{
  "arch": "shufflenet_v2",
  "model": "self-supervised image encoder",
  "horizontal_flip": true,
  "translate": 0.06,
  "method": "vicreg",
  "norm": "batchnorm",
  "kernel_size": 5,
  "init": "xavier_uniform",
  "beta1": 0.9,
  "beta2": 0.999,
  "grad_clip": 1.0,
  "ema_decay": 0.995,
  "steps": 4600,
  "warmup_steps": 230
}
Rows from block 8, named by matrix and row number. Rows with one number belong to one channel. Each number is 128 + 32 x the weight over its row's rms, rounded and kept within 0 to 255. All counts start at 0. Numbers have three digits each. After the name is the row's rms in percent of the matrix's.
# p10: first pointwise conv (model.blocks.8.p1.0.weight, 128x128x1x1), inputs 0-127
# p20: second pointwise conv (model.blocks.8.p2.0.weight, 128x128x1x1, transposed), outputs 0-127
p10.73 096:115126130139098164067119124120110103185111176152096099064150173139166149132189094127144072153171118151138141148090126119127177135096119121101140096091133141112165067119087201116126104159043131163106126054165131166141204151116199150164182107132127101136135154080164122152130106118064107115123163148101187121115136124145057146128099189099153121192136139110114166120085151134133117126142
p20.73 096:127124078108094125157099128153152133151133155092187122098120114115111116141100124120148113166130130146107090130144129084105168111117100104065102151163171128149134124086080140140167140142065209106136166096106121155101191128099127107156131139177133106182144143093098100140075115146144136152081129106081134159170099118114182096075134216148148143079069032135118091097075126102092086052117
p10.74 111:163160129150095092149096194131087097085135120157180079135143094141119126111146130128161107117101108157121112113089129099129176137168141100109138191078086101069116088115108092126147159170092129157126133156126105152169122121071139142137133158111106095159157118078090127121080176080058136118121113093122080090132160151116109159035163132060164068124128152100165125038121127171105193106140
p20.74 116:122123144088130142171177184077147104102177131183159142195194098065123144131166129173108141131129171078141158125056115158169085151100107112102099112165095148120102132089121181205157135081137129164074140062152099108112093155133102103086162142215178165141127107114139100154167188125104089113141116157122122145157134110145156135169081107115137165122098095119112124176175139167129134131122
p10.75 099:143144121140128097129147130134105095139084109074148110104091113129067122141096127082142133079123120144136077125128142152114176069165114046169114113066049086149095105134166115141132146168118104096114148113157147131141116144131170152138084049102036124110134145147055095144126182099105119107069094103115144136077134178095093163084107134124090151085178109095077088088122088101110143117087
p20.75 092:112108098158069089094110086133137106088142121132104137136118117104147175184116075168113159135138049097181166095184098136114160115117139137151137173141112135151083078170137083119071129128157127128116066103106188121115174140117084131098108119080075128134194177154137126177147186095083165168084142113176154128155130100167133120193152104093125123107138149092191107118153143068132103188111
p10.76 098:151127120107104109108093138135103159081134127147054087117111131159138089066148140167101109090094112110101109133123159076074155124177136117042173170072135100098113098122113090088087123176075158065105091100126075171131076163105135109128115104166170058116141104142104124122154119155142142093166046063120107073147115108152129124169132134055122115072126126174137146114128093141093131146122
p20.76 100:137194128149109078163090200115124118123089119112102159118106130152145083113116106122112172120160113171099137168159110137066121129157128162141113075166160124104121111144162121105155150105093111164154102151078124144152126120085169121105179086119069161113128108109198085132108122086058095146084100172191107118160097087116060066098112131129142160122141152086127158115171120103176114097021
p10.77 097:132097139109085150097189122183129145134153223160158064110185127174104118129105179126117113124180150069130054166163174131110126057130122133090121138107146098097131125115134144099144119150123131188105255099121082159106135128127166157130088163115111147164134108060111121103138127096155123115108170145094138130110132106123120116154152204141136158081111089150149143140156175122130132106130
p20.77 091:088107102098053147109070123077101181137145137141141096144094141112074176038162183103084104148165150095118091091138132152088140130158157155115118162100113118156113122165126111205183198112077106133086155105103086103136093087110129147102115174161130140153134115119131199143043117095130132109120134148117142152092121101179159125149122060079143125103140158163120101127087094106099152121089
p10.78 095:108100115124150088100144125104107181089129086110129074124073104153127133137169129143118097108067107095082087136119114091174171051153095112075125131064067096086061095078126166086091147121136131083120051089132121124105120077160124097114108114135135122144147146104077125111093146163116131124085078085108140139091117138110134108100120055071140129073140090154090077145130060107128119110082
p20.78 092:143153125088160135164119096146155171129148116183112145124138128167145118117163162109119136119157158154116154162128165139142145140134143156196137130140131150130156128100157130102127106156150090136087207121158121120041101146125126051105079205171170089028139081159042157123154131163155116129119115117061175133157138102080114166099144095099134136150076080206148143100075115136126141138140
p10.79 098:110129094094135142117090131056135097082134091137134097157101155104108161131117093114132072108073040117107166135094118136126170142098112104109075160087119153139052125100130104098073123108103130136154035090120082113158089139106074146139128116116127046117121099155022122155174096109132110125122095117080122122140087103132056131081154100079106134091107140126136108155101110102155137126084
p20.79 092:098090144137089110143166086126127204149140162122159114119073142073081178073161194129091115131164099104083128131116123184142145158121148200128102204090169126143133107131150118162186113074092110171124112065150108112089086062100146191115094144152154163152127138140114195171116129116160156096156137137119139174110109125189143122121064113090130144107107140138117087121069151102085145123126
p10.80 089:066105143110132102202160183113109121153100129139163084131141072156124098156073097161084131110103092087134093166069141132171124115162102097109200157140162084123109052116071117165169214129136088061129149084103155143164105107182121126158125097071142123132176122135115116138097165189119101107106141096149148107129132154139150112162161086109117142099123083098069092140128156121107085093141
p20.80 083:125112133072129127105161143094165156138141171114075135081120127125139117133097123123095154129147138099078125180156155114137142162107126102056127153152095101093183207193096150108190128166103074171105123123164107155158092113151147155158120149125125114122116127066109149130118100144202129142078156111083180090110171145145149167124188135098076072123123071157065097091100065090164102095098
p10.81 093:127178108127105142109158130097113070088141147092137065138167137111108152099145145099126120166110111176141124154077102138090163149135154094137072136109147133087113116085140143149144116137068103151074129135081098085146121201054113119093126075140125089122102107105096101139124109120051097073048175164058087133113154158168125175076120151118167095110128127070153143059130162114152181135112
p20.81 089:125143114118132106128056132146105124117112126098176156090128160161196178105082102078152132152123131143106123135149088048101221071151130141110138145169137170127133139145123180145118173194106101111111080151099155085176100132182100153165178141111112139156119141115096145061090107143177177139095129136117140140117154211151126122137175048128068159125114136092085108155137084140101112112143
p10.82 104:152124094181092171074105146140138097102155129098129154114148120119142112121170092135117164152154036179105135100082070118146184140095142081139070128099132189095047096127111175122099082117121143096108128132115193085079159137068098097131165086124104168140111127105134144106117064139120141112145078129119084139106104054095141145062111122132154102179070117140147072132136152170139151133146
p20.82 095:114147173154201110155110161164145105097170135127169156094145159158094140124137138112186118146114176133119079151115134093136155097097089140141127087170147129127168179068102152146141153157098135110119144181129177043145098226156131106125128131096139125105152155114190165092109110147149177168147084116123187074114183146133070130094136123078059108164137075154095101118082128152166142121111
p10.83 100:122151091108094148167113166093056117153145127130127123152047143090157189143138161163058138092152080162147076162132100134154125072165113120162154142109150129116080121096133124171107154127106085088149035092123147093125074134134120137139164134110088153116117121086052088123084141142092153144099139099159158181111133204132101168105096089098147125058137064108108130142114147116166167123135
p20.83 098:113071093089121069102113155096213137107114174139111162140079120104099148106137113132086138186171146076096176095135141116145139116112087091128101166048182071118156142120104121113156114160074166177143111151121128104118073108111167154120142131149157191099109130108124166111102042152158138106109117115063159142157113144129145139090151138088108103120091094131102159112112072105132105047181
p10.84 114:099137104138124109158119031115129121149166160150152141111111140108118175108113131173111167149181119159101108165154110118106123098137026128103183111125142109167128130137192098149086170138177115111172106122093145135179095066144126159194108160120099095133095133131105021079116126152138148134100155103128164143148093173109153143175132147155112158140110122167087097210154099122139057117148
p20.84 103:124120155119072152160163181139178160113104138107115163138136133133214166086130157100082157127124156127098066108061072126124128118150090111077088151160114157058124140139133102163154153078123078119119165146140139046079133107191114144122114118083152145120105078162140137191148126136173135085126137200185155093124081116119154115124069146120116114108100115147135097103157156124126164208106
p10.85 109:083157072116152184158134104116118168086149118167173141152187162120128121123085151097147117100137092137104107177123108136105187113167157095152144059164155113116119188130097114107112105140177132143121105166163115095167099089129093133080094116143151073138092118173102195121150167119138127132104112145117087078161168114157052155083163154159202103120145188132086129108149151081098055085131
p20.85 097:049120183134174120119163126169111160199157116140092099178174108105140113127152110137112046100090169085169170157058095111138115117157088127144196107099149162153124139109116159113153136071141143177124111126144155123133058137133126128070149113137157138107108105132182144191186169125107145146158098135126169178150114087142104110136057122179162109144150119108111171177167117154086134082136
p10.86 104:147127118111143145098125151174125101201111140135165075114142121130096104134120119080132093126186077121089076137142146100107161085122178104155074193114130114098048136079134131141172065099116122145094185114143098071102103121097092127067125140095137175131159127140154180153150092150155133057136061116044076080108151091118109150166118177126138135129109148163091097176116147114136096108113
p20.86 096:134135148186094060149100122223128121156123147100162140111163130128148229087120120138114057095123134108043127149113099107094181091108150087150150139119094205148126141134125165072123095083150155128142130148151164132114116102126122157154111155115144077136078111125150120189158137114133173143098115128113163064170093188123106109151091145125093120151078108115087140117116151183168190131115
p10.87 087:092120129090123117121119104199107076168132167141133133153165137123060114135092111129144130143205087124112114185164126096120154133102110088208061167179132124126077101144127128141171123114150131110097188150129175055113142107147130148107131096125094183106099124089143197148130096120089132045192085160095111135079092080122158176142120143134097119123118144122108123191140161135113060115136
p20.87 085:157115206142192057139103128195140128095144139099159152148122178135144137159116082129225109165082113141133106136134059136089119024103125103155117104157108135148122134102142142132152096114104120096138141147094137073127074135159159093155110127147116140161106123129131087043163128081128149137137114141112099133157143181109128099111114173118087141191140066197095165095097152164136149148133
p10.88 098:135126138081214131136122126102127120202169125146140129117140087092135096147083121131154165130211087084132123121101136103115150131165130071126118247170128071143102108177152123125198132094174128085099120135086113114137095113128148122124108112147134110154113121125122162128130119166108153141168059120121113105118161078116131128195162146154088149134128141107127074170165153114067046068156
p20.88 100:116163099188058114102191167143111197114113139155107136105149149125095123102088145101046147126137170130104139145179178098144167154120141124115131130137140127118126163121170139119121124159103175112146144165181132130160147147152120194121141126096123103168184122108171178207138171134114161126113156101172136042138178116204087140092148087162081152104126141136072119167151134151188141180124
p10.89 099:134098112160120153091104155166113118086138034101172145101115088138133108150132126106130148133107115102090063112131106093178145119129123062108176160112123148130089111189157127108122144152180134110103062131137213149064114117108150147158127054120073121154130117140150127114116147140145137072187042116188152103094118100119159111160122084150143208176138134136150136152125100139092123060147
p20.89 093:112123126131153177128073103131131093160132100162121104151103147146120102118137111110183141158160158094168091098120131106088116029125088115122116115112158143159094143152111109131093203155121087101115062181104148074129147200135088139160126108073133143128104168125183127091074079128102129133144112121115155149166111140125118133116092139065097111141210139072169040105179120117121089063107
p10.90 093:119076190132078115161128109131129130098136168104154140138137165154123148111116092228113147164141161107087100187141105141094102117184073129079177150170053159136110121135162121156136174110144099163121151144180196127109109098175125169169131137145134084141122058126116200135131148118178121174189145083127163124163105124173134073112144134130145137165103135113077117116186090121079096109129
p20.90 091:190141071113119147163120148081121114117126141119214143140134084141139123193177135147166063139134147138108135109116186167156130195097111171151117117080116082165145091108173148137082053143140178119149120050120079204118116116139103107113145146150165138083098135155112143109144119205108122137113166160137127143092117114124117166160163130164161129119134107113185205135126116113069185142150
p10.91 099:185180117130152103149132149102118126086135169106138179069114161139153162095163104094094096112150154146139155071135174095104107171153173131157133179091090137112128113154101140204136067161123139081148160067096131129129087146138125058136131140156158199093135136129136162150171187144107137169143156135170075132194166106078082151141159110149146134153191112105155121086062150124091168137113
p20.91 091:143126041106120080100101097121078087157138132067152145083113158167158122177107122104148081079115150113083074155131187177198104147108168127175130152165132109124139205149149116132128079116123145149128126127155139108153157154105043181118099107073100156106150182102108132097150140155123142117105157158152163139142128130109174205136143126133137116166062117082108193144118127094133156126076
p10.92 092:062125140082201110182096168112173083106120189164184128099111102149133189129128160107114073152120131102123077089129169077170104104175167105139112080096171125096116202102080173152129171119163121125120124156117113131159100111128116062118122150139083134120145158146096156117162121139123101113095126109159147120152080100129177153059112120128230122188140094139104108116120111097178138137116
p20.92 091:188195156134094113063120174107122149088136157120166089160143153076093130133112127185135168216126079153070098128124064089166125098161138141106086209139104149084130131106167133149160150179054131156161090087166114153177097109133149180139154112188116140161144139127160103156169113132087120115140113110129121117165178147173123152127122138085093129096158104141112113158151144128113201127147
p10.93 101:060114088135118152181125119142077105123135193210136146097177119127130129081139143175079088121128135132131088118134115082073092118160182096174150102130154121110124123159082160171098166089131085145112097144109110158129083098125081114135116128129160087142117137103150193114128148129182143096167104160119143051148106119178137159107156134145206174147105095105168133062116174082062100139109
p20.93 098:157126117137130107032116135095135137084142150197148157171110110165102164092139150112125176198089113128138063090117087154098126125153106156115080178164125145083155159119173125192137139090204088068143145158135156092097125168129100149177105127109136103174138169179131145151112124171124144151125178072127093132159186145136158154089120130139130091095115118188121086065117158166141156092118
p10.94 104:164120132170080079176094103110140104125167199168102134107100171081112109113190116144110101075145159200183124139145150109141142134114105135153095139134174142069142109132113111120155070157145109126174107107116108098132160131094083135098155149210132129142125151059192125115191146088063152157104145198137136133185130114026108142117125136180117133139146127100136169145107121136101134169126
p20.94 101:108105129100123141108159101108146148165121173164131099166051113128074125088149149103133099138189097121168088052081092035119085057163073149157142133112073161180118134123149109111129119142200152084097088122105098152093139123105160071124092156131182080155102144183142153169138084116121117129178180096108131136153088127131119133147099156104129113149137154167143099076118080152103130115165
p10.95 109:110153169138159118101102152167190059131123136141150102150138102148128165176121171194130130127116101125088140146121147122171115155101053113087085126155100163133078121148107119093157200137163105068100166075148104122180082105166137126143107143062118126175133120171117112106149180135070131120113132081159135127086169163114147182070107122077141109170135119140095115144205106116203082114111
p20.95 120:125100144129126149180113094143103124136119080131129095104116141100113141162069103164133118129119085092156145136116113106104118130063140060090119130173162155138091098082009159121166160137071154116116112108108113125149112112090123147164146158141151069190088149133076116132119134089166168156112086072058102127104108148159202114105150135151124128078127072126075078109101159118084100070159
p10.96 114:128113182160138164126128094099131122136100126182088170152162091095126133141117091139176128139128112168118134141097118148139194124117165104129127075133095150164135143117178147134087131108145126173118136112123096090146185100137163138093113103072137126166075185166170101156106055098098071150127159183156107138104130072170084073126099187143050081154124175047126108159148167074137082103114
p20.96 121:092107147110116156139171118114185092173144112142155087132168028116173162118159094138132121167138135075117147099062069120108122143069062138055106120168124184148124138079054204142149121149212087119072097104131132121133114113085139064130090148138121148144166143135155112124072133097144114107110141131151122148119160124100172170119139117097127168132143051123138091110139132125101107114115
p10.97 081:112154132159082141108144101119114153091070153154094129125132145113095141089162148092079143144139255186085161138164139087123167109129108132123143101108118165125199101107168125139113143167088097175162139156102142126177112117132151118120137100119133122168108172096125064139109166115115119159047196119118135141081124179119113132135093172090091139137123129099100106064101175073089122141111
p20.97 094:110113073108126135098201087050122116102132146091144121148112090083130141153154154123109073164108089160128129137117087148111096161160148136159158178124163056196123125088154118109132092126128087162120133081104103200125135108104137099068126115140102103125074124164090080227146126145115070091108094135121098133191120125085191134127125204162128127113116076107141152149110136116110170083121